python train.py --horizontal_flip=false --activation="gelu" --fused_qkv=true --shared_expert=true --beta2=0.95 --eps=1e-08 --precondition_frequency=10 --max_precond_dim=512 --one_sided=false --adamw_lr_other_params=0.0017 --grad_clip=1.0 --adamw_weight_decay_other_params=0.01
Rows from block 3 of a small multi-label image tagger, named by matrix and row number. Rows with one number within an expert belong to one neuron, the router's apart. Each number is 50 + 10 x the weight over its row's rms, rounded and kept within 0 to 99. All counts start at 0.
Before each expert's rows are labels from the 100 images, of 14976, where the router gives the expert most weight on average: "top examples" is what is common among them. Only what is clearly more common there than usual is listed. The data: seven-segment displays showing three digits.
# router: slot weights (model.blocks.3.mlp.router.weight, 16x192, trained with AdamW), inputs 0-191
# up: expert up (model.blocks.3.mlp.up, 16x96x192), inputs 0-191
# down: expert down (model.blocks.3.mlp.down, 16x192x96, transposed), outputs 0-191

# expert 3
top examples: the digit 0; third digit: 0; second digit: 0; white glow
router.3:44 55 32 40 53 65 63 49 43 43 53 43 36 54 45 44 64 52 44 66 55 42 62 59 53 68 65 43 53 26 54 53 54 35 42 65 44 56 60 45 53 42 44 47 54 43 49 52 55 43 55 38 65 61 53 66 45 49 43 60 41 35 37 54 39 59 59 37 55 39 48 60 49 43 41 54 61 46 51 53 35 38 55 64 58 57 36 49 55 60 42 53 55 45 47 65 48 56 64 35 52 47 51 61 44 57 55 50 38 43 51 52 46 45 47 52 44 44 67 44 69 51 50 53 41 60 47 87 52 69 49 30 48 63 48 52 45 40 48 53 60 45 53 69 71 41 48 58 38 58 24 61 44 54 37 57 51 65 38 53 71 58 56 45 46 57 44 35 57 63 36 32 52 54 58 41 34 49 53 32 58 39 70 32 50 40 40 56 63 44 44 40
up.1:38 57 37 48 65 39 40 44 51 59 52 39 55 56 56 52 65 57 50 48 41 58 50 69 46 45 34 50 59 53 46 26 43 56 30 49 51 47 39 55 30 64 55 43 67 40 50 66 56 37 51 58 46 56 37 54 67 42 45 52 74 67 56 64 48 56 54 50 39 37 54 44 45 38 62 64 44 52 51 68 52 45 47 55 40 52 45 55 40 46 49 56 49 47 45 40 54 43 47 51 61 29 53 45 50 57 61 55 43 42 48 56 60 36 50 41 53 47 52 51 47 46 55 45 60 39 47 45 40 38 68 68 49 26 39 32 34 66 63 56 55 63 60 52 64 29 47 40 45 60 53 45 72 54 32 62 72 43 52 59 67 55 50 40 63 67 60 56 33 60 57 55 43 65 43 67 63 56 48 51 47 51 46 59 68 42 57 32 62 42 64 47
down.1:52 63 46 51 43 61 51 56 64 54 62 41 55 42 57 52 52 59 57 43 50 50 52 42 41 57 53 56 55 34 65 41 45 43 56 45 58 39 55 41 53 42 50 44 46 56 51 31 54 61 58 56 42 45 34 53 33 56 39 34 63 54 56 61 31 63 41 61 54 37 51 62 61 65 41 43 57 38 68 37 61 61 60 51 46 36 48 58 67 44 39 56 65 37 40 52 41 59 53 47 44 60 45 57 39 40 27 61 55 39 38 28 47 59 60 45 44 40 55 57 53 41 44 39 46 51 30 47 54 42 40 39 49 43 51 47 60 46 29 53 42 27 40 61 45 51 45 43 49 62 57 49 60 45 44 51 46 64 45 51 48 53 52 32 40 52 52 65 79 52 61 48 21 80 67 46 43 41 38 63 49 61 53 46 52 41 37 44 51 73 35 54
up.2:46 67 55 46 44 66 46 61 48 55 39 48 51 48 42 53 64 40 65 44 38 44 64 67 51 66 53 49 55 48 39 59 31 49 43 55 65 58 41 57 56 60 53 37 41 25 53 50 52 38 61 46 57 61 56 41 32 43 62 43 70 63 45 37 68 54 68 53 57 46 64 45 53 48 55 35 46 42 59 69 66 46 51 38 48 48 54 51 45 51 47 61 50 45 68 40 49 38 57 53 58 41 48 62 45 54 44 41 53 57 46 46 58 44 66 34 35 35 68 50 61 42 46 50 55 43 24 45 54 52 40 39 56 34 38 67 35 45 42 64 49 55 56 46 70 50 39 64 32 18 51 51 58 54 20 42 50 45 58 54 54 61 39 47 64 51 58 43 53 47 42 53 46 48 50 49 56 46 41 41 44 35 53 40 70 45 46 33 43 44 44 55
down.2:58 57 54 56 52 55 34 37 37 59 46 44 26 56 53 46 51 45 63 57 37 51 51 47 60 54 48 60 49 62 68 38 42 48 46 51 42 52 67 43 65 60 49 49 70 50 43 47 63 47 41 54 42 57 59 48 46 48 49 52 44 42 65 74 38 46 62 52 55 45 47 58 49 45 49 46 46 38 33 45 52 42 54 52 57 51 31 31 48 50 51 55 55 64 41 70 53 62 70 33 31 49 51 42 49 53 36 54 52 49 65 57 41 38 23 51 36 30 40 48 54 55 56 54 59 45 55 49 51 44 34 68 54 61 64 54 30 42 49 55 51 54 54 42 62 49 63 49 51 65 49 45 44 64 46 46 61 67 55 60 34 39 48 43 37 40 60 54 50 49 18 43 43 61 43 35 44 76 61 30 54 58 58 59 40 43 42 68 49 63 60 56
up.3:53 41 54 48 47 53 51 34 55 48 60 33 29 53 36 44 57 41 48 61 41 70 69 40 56 41 41 58 60 32 38 48 68 44 57 73 61 47 74 47 47 41 69 62 64 57 37 45 45 49 43 42 37 57 61 63 65 52 31 52 46 41 42 71 47 48 51 42 63 55 27 36 57 47 37 54 37 63 46 43 47 55 44 38 49 58 46 41 47 61 48 47 47 65 54 68 41 41 60 47 65 65 58 38 71 46 48 33 53 41 29 46 59 54 47 55 45 44 55 50 49 67 43 62 59 63 38 59 42 59 49 60 53 54 66 63 49 55 44 42 69 53 50 39 49 44 46 40 61 51 62 40 48 36 43 68 44 57 56 36 45 36 56 52 36 50 49 50 48 57 60 38 55 65 50 58 22 50 49 41 45 57 45 48 46 43 38 41 51 48 53 46
down.3:71 43 72 61 32 59 44 44 54 64 45 61 44 45 51 52 42 53 46 31 58 46 21 54 48 59 48 37 39 55 39 55 53 58 38 23 56 56 41 57 47 41 64 59 43 62 46 41 49 66 65 47 68 57 54 49 44 54 47 50 50 49 51 36 62 35 40 50 39 48 61 51 53 40 63 48 44 34 75 43 34 55 66 36 64 51 55 35 34 32 58 50 48 36 49 46 64 68 54 51 46 46 46 68 52 59 48 45 59 43 36 50 47 63 61 34 55 55 57 47 43 47 57 36 45 38 49 47 56 48 43 38 49 62 56 47 68 60 51 35 38 49 39 61 41 42 43 49 43 51 40 31 64 51 50 64 36 42 55 59 63 55 43 52 45 48 35 53 36 73 35 45 50 40 49 53 54 27 41 57 49 47 57 40 44 57 64 61 53 48 50 45
up.4:71 52 62 63 60 52 65 31 70 30 59 45 60 53 55 42 55 53 42 46 58 55 54 39 62 40 41 52 46 54 37 69 62 39 49 79 36 40 57 29 55 49 50 62 50 52 49 46 63 51 29 37 63 44 48 43 51 43 47 46 30 39 40 49 57 54 43 66 45 58 46 44 49 59 48 46 45 57 51 63 41 50 53 32 57 67 30 40 59 48 50 47 55 62 60 50 42 56 48 37 49 55 28 43 37 52 45 48 51 50 56 53 60 45 56 47 44 54 58 52 62 43 48 54 18 59 53 59 59 56 55 48 42 51 50 61 51 60 52 51 67 48 52 58 30 46 56 27 34 45 63 48 40 48 50 61 63 42 55 40 62 34 53 44 65 49 44 51 36 37 58 64 57 52 66 53 61 45 43 40 50 56 47 51 38 65 36 33 37 57 55 69
down.4:44 80 46 59 42 65 60 63 49 53 55 70 54 49 44 48 54 49 52 42 52 30 40 62 49 53 52 34 27 61 45 57 27 42 36 42 39 50 42 57 47 43 53 53 48 39 40 60 58 39 49 56 51 49 46 60 59 43 54 42 53 41 55 59 65 62 44 38 61 51 58 53 41 49 50 30 43 55 53 40 71 43 36 56 73 45 38 43 49 55 50 48 37 54 38 65 47 50 62 61 51 36 55 54 72 47 49 57 69 49 53 43 40 36 64 46 45 55 53 36 48 62 53 49 46 35 70 64 73 66 59 63 34 55 44 47 54 57 32 57 37 37 53 53 58 53 68 52 80 39 51 57 58 49 62 47 46 42 58 47 44 45 34 39 47 33 61 56 56 56 43 52 60 44 43 50 40 43 41 44 56 63 65 61 46 54 38 47 43 41 55 59

# expert 4
top examples: the digit 3; first digit: 3; third digit: 3; second digit: 3
router.4:48 44 47 55 49 64 46 36 39 49 71 75 46 44 51 48 66 45 40 49 58 47 58 58 43 55 59 60 47 40 71 43 43 67 42 57 63 44 49 52 63 67 62 70 60 65 39 42 41 59 58 61 46 65 40 55 44 55 44 46 65 62 47 63 46 39 59 46 51 29 42 34 46 53 45 60 40 55 61 50 51 51 58 46 47 41 38 36 60 43 65 54 49 47 51 36 49 47 53 62 55 24 34 50 58 58 35 54 41 61 55 35 45 56 37 55 44 47 62 44 68 44 33 58 34 34 56 39 53 58 56 70 44 49 53 65 79 53 37 49 55 48 46 43 39 39 32 49 42 65 56 36 56 52 42 44 61 53 61 46 60 56 44 53 41 67 57 55 62 53 44 48 49 44 49 57 52 58 30 45 44 57 59 67 45 45 58 43 36 29 60 47
up.3:56 53 46 40 40 45 51 44 46 59 68 48 53 42 53 34 40 57 32 46 63 56 55 57 50 60 66 56 25 37 53 70 38 69 47 64 44 48 54 42 28 35 48 39 41 47 46 56 57 39 61 42 38 46 38 54 48 54 46 66 43 60 58 40 57 47 65 44 55 44 55 42 35 41 55 64 49 36 51 64 39 40 31 57 61 30 49 44 30 44 49 59 37 44 58 63 55 46 57 57 55 43 61 61 49 57 34 32 52 44 37 55 59 45 46 51 35 58 52 63 31 47 70 73 51 39 58 44 54 46 37 36 59 35 50 47 38 48 75 33 49 62 61 53 48 55 65 47 55 45 42 42 66 42 56 42 44 35 43 46 46 40 51 48 39 54 57 62 46 27 53 42 43 41 58 44 48 58 47 44 54 49 54 72 60 60 42 64 53 45 53 52
down.3:42 54 43 60 40 37 56 56 54 29 69 62 55 26 35 52 52 44 58 48 51 49 51 35 43 57 60 59 42 68 48 56 56 50 47 51 60 43 37 53 62 57 53 54 39 42 42 73 52 40 56 54 67 54 60 50 54 60 48 62 57 40 52 39 40 53 32 52 53 34 57 38 58 45 68 57 40 56 55 56 51 63 47 53 36 67 44 69 40 39 48 64 62 50 48 52 40 52 49 37 62 46 38 58 51 76 42 52 55 50 55 41 36 63 60 50 38 44 53 34 49 55 61 31 22 45 53 54 46 39 48 40 54 51 62 50 51 73 44 52 46 40 62 55 57 56 52 51 69 50 47 52 48 44 42 50 47 54 58 49 39 59 52 31 35 46 41 51 51 31 42 57 51 33 40 58 29 71 50 66 56 47 46 36 57 27 52 45 60 55 67 31
up.4:56 43 50 51 54 59 58 51 59 48 41 52 59 48 58 36 52 66 49 38 49 60 46 54 36 30 25 51 32 47 48 58 45 46 55 61 47 44 44 30 57 46 47 21 53 55 47 49 58 42 54 39 48 78 58 46 56 69 62 57 43 46 43 32 61 45 55 35 57 50 58 38 52 40 54 37 56 38 52 43 55 47 75 34 42 59 60 54 46 53 61 78 15 48 49 41 31 43 39 63 38 42 37 48 48 46 61 59 63 52 58 51 51 48 52 52 30 41 53 56 54 51 64 54 48 65 55 43 46 52 54 61 46 59 58 59 60 58 72 39 45 49 41 49 51 41 55 56 47 45 32 54 52 46 44 64 52 46 65 44 62 52 38 64 48 44 33 45 38 52 45 52 49 51 33 52 28 44 55 54 64 68 44 47 41 62 46 47 61 52 48 64
down.4:35 48 52 34 45 38 42 32 56 54 48 45 55 50 59 48 33 58 49 39 43 53 57 37 59 60 52 49 46 55 58 39 46 49 59 38 49 55 20 66 54 47 48 50 32 39 27 62 55 40 56 45 52 52 38 61 71 56 52 65 60 50 54 52 45 58 42 53 54 43 58 47 43 42 46 48 49 65 27 56 37 68 42 45 37 55 34 48 65 60 47 48 53 65 44 56 57 64 39 31 62 57 70 62 42 45 43 57 53 52 49 69 42 47 46 39 39 52 49 68 55 55 65 36 54 45 66 44 64 47 52 54 54 39 39 52 59 30 57 48 30 48 49 64 48 68 42 46 45 37 46 62 70 53 50 43 44 39 44 60 47 55 63 53 43 29 41 42 68 56 56 55 65 45 71 74 48 60 49 52 60 37 53 53 60 49 53 62 52 49 44 62
up.5:43 43 60 59 56 47 58 45 31 58 58 53 40 64 59 55 53 46 57 47 53 58 72 52 63 49 62 45 60 39 41 57 60 54 50 61 32 54 62 59 35 48 55 54 47 30 33 44 52 40 58 41 58 55 65 44 46 43 61 66 57 54 43 49 37 31 64 43 49 51 60 55 47 46 48 47 58 49 53 39 34 62 69 39 53 60 52 52 54 55 52 43 52 52 51 42 55 76 45 64 62 60 55 52 54 43 45 56 39 49 49 46 44 44 60 56 45 44 61 44 47 59 34 73 49 49 64 65 65 62 54 41 51 57 35 38 45 57 37 34 46 46 52 56 66 40 61 38 60 56 45 58 57 47 28 70 60 46 44 57 31 64 43 45 55 44 52 41 32 73 46 26 39 51 40 37 19 40 52 43 42 64 50 52 48 61 52 36 45 63 50 34
down.5:58 46 54 51 50 47 47 54 59 53 47 41 43 51 44 53 43 58 55 42 43 45 53 43 69 41 36 51 34 46 53 45 44 39 55 60 56 46 58 40 55 43 50 56 53 55 52 43 42 52 52 56 59 66 56 62 46 59 50 43 41 60 42 56 60 45 05 58 60 57 39 50 41 38 55 40 52 57 54 50 44 46 54 57 54 58 49 50 64 52 52 50 53 59 44 57 45 26 47 48 46 47 44 33 62 60 58 59 53 53 32 69 74 57 45 46 55 50 35 62 45 36 52 60 36 50 41 29 50 60 27 27 43 50 56 58 45 75 48 59 57 55 30 70 65 49 61 35 65 55 47 66 48 53 28 46 29 42 50 53 64 58 44 47 32 62 53 46 62 50 49 52 47 44 62 46 56 30 33 57 58 44 36 34 61 45 36 54 58 53 49 66
up.6:47 53 57 38 40 51 32 31 48 59 55 39 47 45 50 57 63 53 55 61 39 58 64 65 38 64 30 52 61 37 44 63 35 33 53 52 42 50 34 50 38 68 39 38 52 77 61 44 56 48 47 55 40 45 53 64 57 54 38 51 50 31 42 51 53 58 56 68 67 41 76 51 56 55 45 38 59 28 48 47 43 44 58 61 37 51 48 31 55 53 45 34 52 48 67 31 41 40 44 66 39 52 48 46 57 38 45 58 50 45 59 65 60 52 47 50 46 45 44 57 54 33 55 53 47 50 50 56 54 47 41 48 67 35 55 54 48 54 35 49 36 45 54 64 42 53 51 46 69 61 45 62 62 45 54 54 69 60 62 32 46 34 63 56 63 58 60 52 48 28 53 69 53 58 57 42 60 58 43 30 55 51 55 38 56 42 43 46 55 61 48 55
down.6:63 72 25 56 62 68 40 58 52 60 35 57 37 50 49 39 44 48 30 48 62 51 41 47 43 45 57 46 61 41 52 53 47 69 45 56 59 59 53 52 50 50 53 56 53 47 51 68 51 48 41 61 30 43 39 64 47 65 60 58 44 47 65 65 44 30 41 46 56 49 44 58 58 55 57 44 31 57 39 51 52 62 51 40 67 54 48 76 51 67 52 61 48 51 42 75 49 51 52 46 54 47 51 49 59 44 45 34 42 44 42 56 61 54 38 71 55 57 69 39 46 51 37 52 43 62 30 39 32 43 49 57 54 52 49 39 39 42 51 54 62 37 55 38 57 43 53 53 43 42 50 35 34 69 52 41 46 54 42 44 41 65 32 48 40 38 39 51 55 58 32 59 43 71 59 50 54 43 59 58 46 45 41 62 38 47 33 35 47 39 34 44

# expert 10
top examples: the digit 1; first digit: 1; third digit: 1; second digit: 1
router.10:39 53 54 54 51 37 53 52 32 50 42 45 48 50 50 33 56 64 48 51 54 30 60 51 63 37 49 47 58 59 60 47 67 48 55 55 48 53 60 47 62 57 53 32 42 30 57 48 42 36 39 58 67 41 59 49 46 35 50 55 53 37 58 48 56 63 65 78 37 54 46 45 56 59 41 60 48 56 43 43 39 33 41 55 53 57 42 62 39 59 32 40 28 38 58 55 71 41 39 25 37 54 59 47 41 46 73 39 51 56 55 71 53 61 52 69 63 35 43 35 60 35 44 34 65 47 53 62 59 47 56 43 56 46 55 58 53 35 64 50 56 37 37 49 45 48 46 43 61 37 52 28 42 45 60 52 45 55 44 55 37 56 52 63 65 52 58 54 43 62 58 45 51 62 51 52 51 33 51 51 47 44 30 44 52 48 61 59 46 71 43 42
up.4:45 42 45 37 54 34 46 67 55 52 44 48 59 42 45 54 32 20 49 49 47 51 61 38 48 55 61 54 48 57 44 46 62 40 38 50 76 58 50 40 62 41 57 59 47 65 59 54 53 57 57 69 63 45 41 40 59 63 55 61 47 54 55 58 58 36 60 44 57 51 48 69 43 50 52 60 58 54 43 52 43 57 40 43 52 21 50 32 46 51 57 64 34 35 37 64 64 53 41 35 36 50 54 74 30 57 54 55 52 48 49 54 57 63 45 56 53 30 61 41 54 38 37 60 27 54 41 56 46 45 56 49 40 45 36 41 43 39 48 62 50 55 88 61 63 40 53 59 43 41 54 45 43 44 45 38 54 56 45 58 53 56 48 61 50 31 61 57 43 33 48 43 47 41 43 46 52 47 47 56 38 44 39 51 57 37 52 31 44 54 48 53
down.4:53 76 51 50 71 64 48 48 61 37 37 58 30 48 62 61 61 75 54 50 39 40 49 47 39 61 52 45 60 56 52 54 31 46 73 59 43 49 47 45 57 63 50 63 53 47 46 36 54 58 41 48 48 64 62 45 67 47 42 49 42 40 59 48 62 56 56 39 54 41 57 45 62 36 36 57 50 42 42 39 46 41 49 56 52 43 40 48 49 40 50 37 52 42 59 35 48 43 45 60 53 57 46 57 56 67 49 56 48 35 55 52 40 50 64 72 50 60 49 49 57 50 58 50 52 59 41 42 60 47 40 61 58 52 47 44 39 36 59 37 53 41 24 52 40 59 17 37 46 46 38 46 55 62 23 43 46 59 61 32 60 64 76 46 45 60 37 55 73 48 39 53 62 53 39 55 47 57 32 45 54 46 51 40 49 49 49 60 48 41 43 51
up.5:42 57 43 43 39 34 52 44 53 42 42 40 59 46 36 57 44 49 69 36 48 46 60 32 48 49 55 35 55 37 37 38 42 47 45 48 50 41 54 36 52 40 57 59 53 72 35 56 58 46 44 42 52 48 50 55 57 59 65 43 52 60 60 21 49 56 47 44 55 43 68 35 47 24 46 24 55 50 50 53 62 49 49 43 60 49 51 40 69 50 51 53 51 42 58 60 58 71 50 45 44 78 36 37 33 55 44 62 49 48 50 46 53 60 57 53 56 63 58 57 40 53 47 49 54 58 42 56 53 40 49 36 60 46 51 48 53 38 49 48 41 43 55 44 35 68 70 38 46 51 69 44 35 48 47 43 62 32 57 70 57 48 61 48 34 49 57 55 44 66 63 19 54 55 49 39 48 58 63 57 41 63 53 53 33 68 51 46 53 42 53 41
down.5:45 64 62 52 82 51 47 59 70 47 56 39 53 47 43 43 53 57 48 51 49 62 41 54 49 49 49 70 58 56 50 53 57 49 32 33 52 55 59 52 65 51 47 52 44 47 52 48 62 36 50 63 50 39 43 57 44 58 42 41 38 48 61 40 71 54 44 58 34 54 59 52 56 43 34 38 65 48 31 46 41 70 51 46 39 67 52 37 40 44 39 66 58 41 42 58 46 61 46 44 51 43 30 45 67 57 38 41 39 44 58 64 67 38 40 38 43 55 40 44 57 33 41 41 43 65 60 61 41 43 55 39 38 70 46 47 57 59 31 39 50 65 49 39 64 67 54 44 62 53 63 48 30 39 57 55 46 47 37 62 51 59 43 50 41 56 48 37 47 41 36 75 72 49 47 32 47 53 56 54 39 52 46 57 53 58 51 69 51 51 50 59
up.6:51 41 33 39 50 44 39 53 46 70 46 50 47 55 35 29 43 50 47 40 29 49 62 48 63 57 52 45 46 39 58 67 48 64 34 32 49 47 45 74 49 52 51 54 35 66 45 68 47 51 41 47 58 41 45 44 61 52 60 27 36 55 52 41 54 36 57 49 40 43 40 52 50 62 48 70 63 24 72 64 56 60 43 37 39 54 67 32 36 62 36 38 43 48 42 58 43 49 50 50 53 44 61 58 54 49 30 68 60 62 62 45 62 45 68 39 45 60 45 56 40 55 45 52 44 39 59 50 46 63 54 52 46 53 44 55 64 48 55 52 60 53 66 49 53 51 54 54 46 33 61 63 45 66 58 60 60 50 54 46 59 51 65 36 43 56 52 41 70 48 58 63 50 32 37 63 66 37 49 54 52 67 42 53 48 50 46 45 61 40 46 52
down.6:40 53 40 42 43 56 41 68 56 56 51 66 52 61 46 38 42 32 50 60 68 47 62 58 53 41 57 48 33 55 46 59 64 38 25 62 53 38 60 53 44 47 54 62 54 44 63 36 47 47 41 46 57 56 38 59 58 50 63 45 35 51 61 60 46 50 44 50 50 41 50 43 47 43 66 55 74 52 53 45 58 58 52 46 53 63 57 55 48 37 43 48 53 42 54 57 52 39 53 57 46 39 43 38 48 52 54 64 46 40 58 43 38 39 50 57 34 62 59 60 48 48 45 34 48 57 28 46 53 70 47 81 26 49 35 47 58 31 41 50 60 47 58 44 43 71 55 61 47 64 64 61 44 66 51 51 47 60 45 48 40 58 48 58 44 52 58 44 60 72 57 58 57 59 62 32 26 53 60 50 63 53 47 44 45 52 53 52 22 31 59 61
up.7:56 54 59 45 50 45 57 40 55 65 44 63 86 41 59 51 48 56 48 52 42 61 79 46 63 41 33 57 50 58 59 48 77 72 44 49 45 58 43 51 57 44 51 40 49 54 72 45 53 53 49 62 51 50 59 52 51 53 51 45 32 22 51 42 46 51 50 57 48 57 55 63 53 41 53 57 69 55 68 58 60 71 52 54 58 50 39 54 45 69 57 58 49 36 50 62 34 54 53 19 61 64 46 70 42 49 46 52 52 37 52 46 55 27 62 48 50 42 59 52 59 42 56 45 57 48 42 59 45 37 37 48 62 47 65 54 47 55 42 45 53 50 44 42 58 51 64 57 47 33 37 44 46 47 55 49 57 31 54 42 61 60 45 53 44 51 43 40 68 57 43 60 44 45 34 63 38 54 61 47 68 48 57 50 54 60 52 40 45 32 56 41
down.7:37 61 60 33 44 62 51 55 24 41 51 55 56 57 40 47 51 39 85 44 52 56 62 41 50 58 49 36 39 54 44 49 65 62 47 65 60 41 54 40 57 68 41 55 66 60 47 48 51 40 43 42 43 69 34 39 46 54 53 59 59 55 53 51 48 44 48 55 57 50 53 50 51 50 48 51 43 47 33 66 26 47 28 44 50 60 57 56 47 40 55 34 59 60 48 43 42 57 53 42 49 52 48 40 51 37 72 61 40 40 50 46 41 61 49 48 46 44 58 57 57 54 56 44 55 49 47 40 50 56 52 58 50 46 33 45 64 54 65 42 41 54 53 60 33 47 62 55 75 70 49 33 22 65 52 51 51 43 57 69 44 52 47 65 50 52 51 46 55 55 48 34 42 44 37 48 71 42 43 39 40 61 61 40 50 41 54 42 61 59 19 53

# expert 11
top examples: the digit 5; the digit 6; first digit: 5; second digit: 5
router.11:50 66 72 56 60 39 58 39 40 34 45 48 35 62 58 51 59 53 69 47 47 34 56 43 42 36 67 33 47 48 38 43 40 53 64 62 63 48 59 43 61 49 50 58 53 59 34 40 60 43 46 34 62 53 37 66 55 58 37 47 44 59 64 57 44 52 43 59 62 53 68 33 48 62 44 45 48 59 41 58 42 35 48 39 52 54 30 42 68 51 36 51 39 66 42 75 52 48 56 66 48 57 40 48 53 57 69 46 52 50 51 40 40 50 60 59 37 54 33 50 46 45 55 50 42 54 61 41 49 54 58 54 37 55 66 48 43 41 47 63 63 43 31 51 45 70 38 44 48 48 57 49 48 67 56 64 37 73 37 30 39 38 51 55 57 50 41 61 49 51 53 42 50 48 64 47 64 56 51 47 59 34 60 52 38 69 44 62 44 49 41 39
up.3:44 65 36 58 49 45 39 52 48 51 52 56 63 29 44 58 43 61 60 56 41 44 38 53 40 52 56 48 60 55 48 50 41 41 29 37 58 57 45 51 51 52 34 64 44 59 48 40 61 46 27 30 55 55 41 57 54 50 64 58 44 48 37 43 29 45 29 48 47 41 52 73 51 55 44 30 45 27 30 66 49 34 57 44 64 41 36 43 52 61 54 44 58 57 53 58 46 49 61 53 69 64 28 57 49 64 63 45 64 36 52 44 57 43 51 48 55 53 55 49 51 51 42 50 32 51 26 43 37 37 44 60 37 46 27 43 54 36 69 53 45 54 51 53 51 54 46 55 45 52 69 39 61 51 49 48 39 53 54 56 52 66 60 35 41 75 56 45 51 54 63 64 45 35 50 46 59 52 50 64 34 51 54 40 60 64 53 48 46 49 37 46
down.3:51 51 57 41 53 52 49 41 56 27 53 48 52 54 53 36 52 55 48 45 56 47 39 50 38 54 58 49 57 33 59 54 62 56 39 33 47 38 44 58 36 38 68 43 48 60 40 47 47 46 48 73 69 49 43 46 66 58 38 53 42 64 50 52 50 48 62 58 50 40 26 27 48 20 44 43 42 34 65 51 48 31 46 57 51 47 41 40 53 51 25 43 36 52 51 50 52 44 31 40 37 50 52 23 43 56 49 36 60 79 61 56 61 59 55 39 56 49 45 58 39 48 61 52 50 46 26 59 40 51 53 56 32 38 48 45 60 50 48 46 61 43 47 55 39 61 53 48 57 54 62 61 46 43 57 37 44 59 52 43 53 55 67 65 59 35 70 28 58 46 41 56 65 54 63 50 50 43 52 54 52 42 51 60 59 41 44 57 68 57 48 45
up.4:59 65 43 53 32 53 71 66 53 60 54 62 51 53 41 55 47 52 46 49 52 50 53 55 52 76 45 48 62 61 43 48 43 55 53 65 48 45 47 45 57 33 56 27 43 44 57 48 42 26 37 54 53 42 56 64 52 44 64 38 46 42 62 59 65 44 34 36 39 58 48 55 44 47 40 52 52 45 48 51 67 47 64 58 43 45 58 39 42 36 39 36 38 33 30 46 51 44 47 72 62 41 46 44 54 47 32 55 58 58 41 56 60 44 44 43 66 57 46 52 33 54 60 56 37 69 51 62 48 51 48 38 37 46 42 60 54 58 52 35 61 58 36 29 58 49 47 73 45 56 44 62 36 47 42 56 57 45 46 39 60 41 40 47 53 53 63 53 47 82 47 58 44 46 54 46 62 48 58 45 40 49 34 48 49 45 34 62 41 22 56 42
down.4:56 30 47 56 50 54 54 49 54 47 40 45 61 51 48 63 68 49 59 40 46 46 49 36 67 61 50 54 34 45 56 58 68 47 51 36 56 45 44 57 53 44 41 61 29 61 41 57 72 51 61 57 64 55 64 43 46 49 53 40 54 53 51 42 49 42 52 53 44 37 48 45 42 48 61 35 34 46 43 39 57 67 44 37 39 58 60 75 45 53 47 60 43 34 54 51 61 67 55 51 45 37 50 50 39 53 36 51 62 61 54 59 57 64 71 51 50 58 52 46 48 50 45 48 27 66 26 35 60 54 37 64 33 48 47 49 48 48 56 35 52 50 48 53 54 38 61 48 61 54 52 65 51 52 41 53 47 46 68 68 45 61 44 65 49 58 42 58 60 25 48 44 47 66 43 40 25 52 38 51 49 37 44 43 48 52 50 63 30 32 36 75
up.5:50 52 39 56 50 52 41 50 42 54 64 57 58 51 43 34 62 49 44 44 59 49 56 40 49 60 71 45 52 50 81 51 47 60 31 48 49 46 41 54 65 38 50 42 30 29 43 70 45 63 46 54 64 66 41 60 44 52 53 37 47 51 64 60 43 56 47 73 36 33 46 53 47 38 40 46 46 36 70 54 56 54 56 39 58 65 56 53 73 46 61 59 73 48 40 41 45 64 44 52 61 35 43 51 37 39 41 58 70 64 39 48 58 64 32 51 59 48 49 63 33 31 47 53 44 51 58 42 55 57 58 47 46 46 51 49 55 47 55 42 56 34 54 56 56 58 43 25 57 63 52 35 39 38 50 56 58 45 49 54 59 35 56 34 51 53 47 53 58 57 51 50 38 46 46 55 42 30 43 53 66 53 42 37 49 43 44 47 45 48 72 41
down.5:41 28 59 48 43 58 61 59 34 56 41 53 42 43 44 46 64 47 40 63 46 56 44 53 56 49 46 60 69 43 50 46 38 67 44 40 63 54 47 42 22 58 62 35 50 47 49 50 56 43 54 51 64 43 23 75 45 55 58 40 53 36 44 61 52 58 52 22 54 64 55 43 40 62 63 50 72 59 40 49 41 41 55 54 66 46 52 55 26 50 58 48 42 43 49 54 43 60 48 47 46 57 52 70 49 45 33 40 44 32 57 60 50 35 53 40 36 47 66 50 54 42 64 58 58 53 59 42 49 49 37 64 55 49 64 63 37 39 56 64 65 52 46 46 57 52 35 41 65 60 56 49 45 65 50 33 34 45 49 61 49 47 49 46 51 46 25 46 49 53 56 44 57 61 62 53 43 75 62 44 53 51 51 42 37 57 61 52 47 62 49 38
up.6:60 54 44 42 52 33 48 73 33 45 54 64 51 63 46 44 32 50 72 54 45 57 43 37 45 63 51 42 43 50 59 44 38 52 53 38 60 60 38 62 48 38 48 38 52 43 29 51 57 51 51 47 63 42 56 70 60 57 58 42 71 51 63 33 53 55 41 45 37 50 38 24 48 53 55 68 30 59 46 54 51 57 38 58 71 41 53 51 39 38 49 72 61 43 49 51 40 52 54 28 51 67 53 50 42 49 51 45 38 38 37 37 43 49 64 47 45 55 55 76 68 64 54 53 41 39 70 60 42 45 56 70 44 53 52 32 63 57 50 41 50 51 56 53 45 69 56 63 40 49 54 40 49 39 49 56 41 52 39 57 57 47 47 31 50 53 38 60 51 59 54 66 62 42 53 43 40 57 55 54 63 46 40 60 48 35 46 49 44 32 54 53
down.6:51 40 54 57 34 58 55 58 68 78 37 45 44 52 70 44 51 43 39 63 46 53 59 46 48 57 45 28 46 51 44 40 52 53 42 52 39 59 41 38 50 37 36 34 52 42 56 56 56 50 55 61 53 51 36 48 53 48 55 35 37 63 47 46 58 47 51 44 73 41 56 61 55 44 61 50 47 48 51 56 49 34 64 44 37 61 58 35 75 56 49 54 46 62 47 34 61 49 43 47 65 43 42 38 59 56 41 35 35 62 44 44 46 45 47 39 42 39 50 48 41 35 58 53 53 42 44 66 40 48 34 50 54 48 75 47 41 47 53 41 49 57 39 58 47 43 50 56 78 37 33 65 58 55 43 41 48 48 42 51 51 53 44 67 42 29 78 23 43 39 57 41 49 43 50 54 50 38 39 56 57 56 44 51 58 41 26 60 59 56 51 64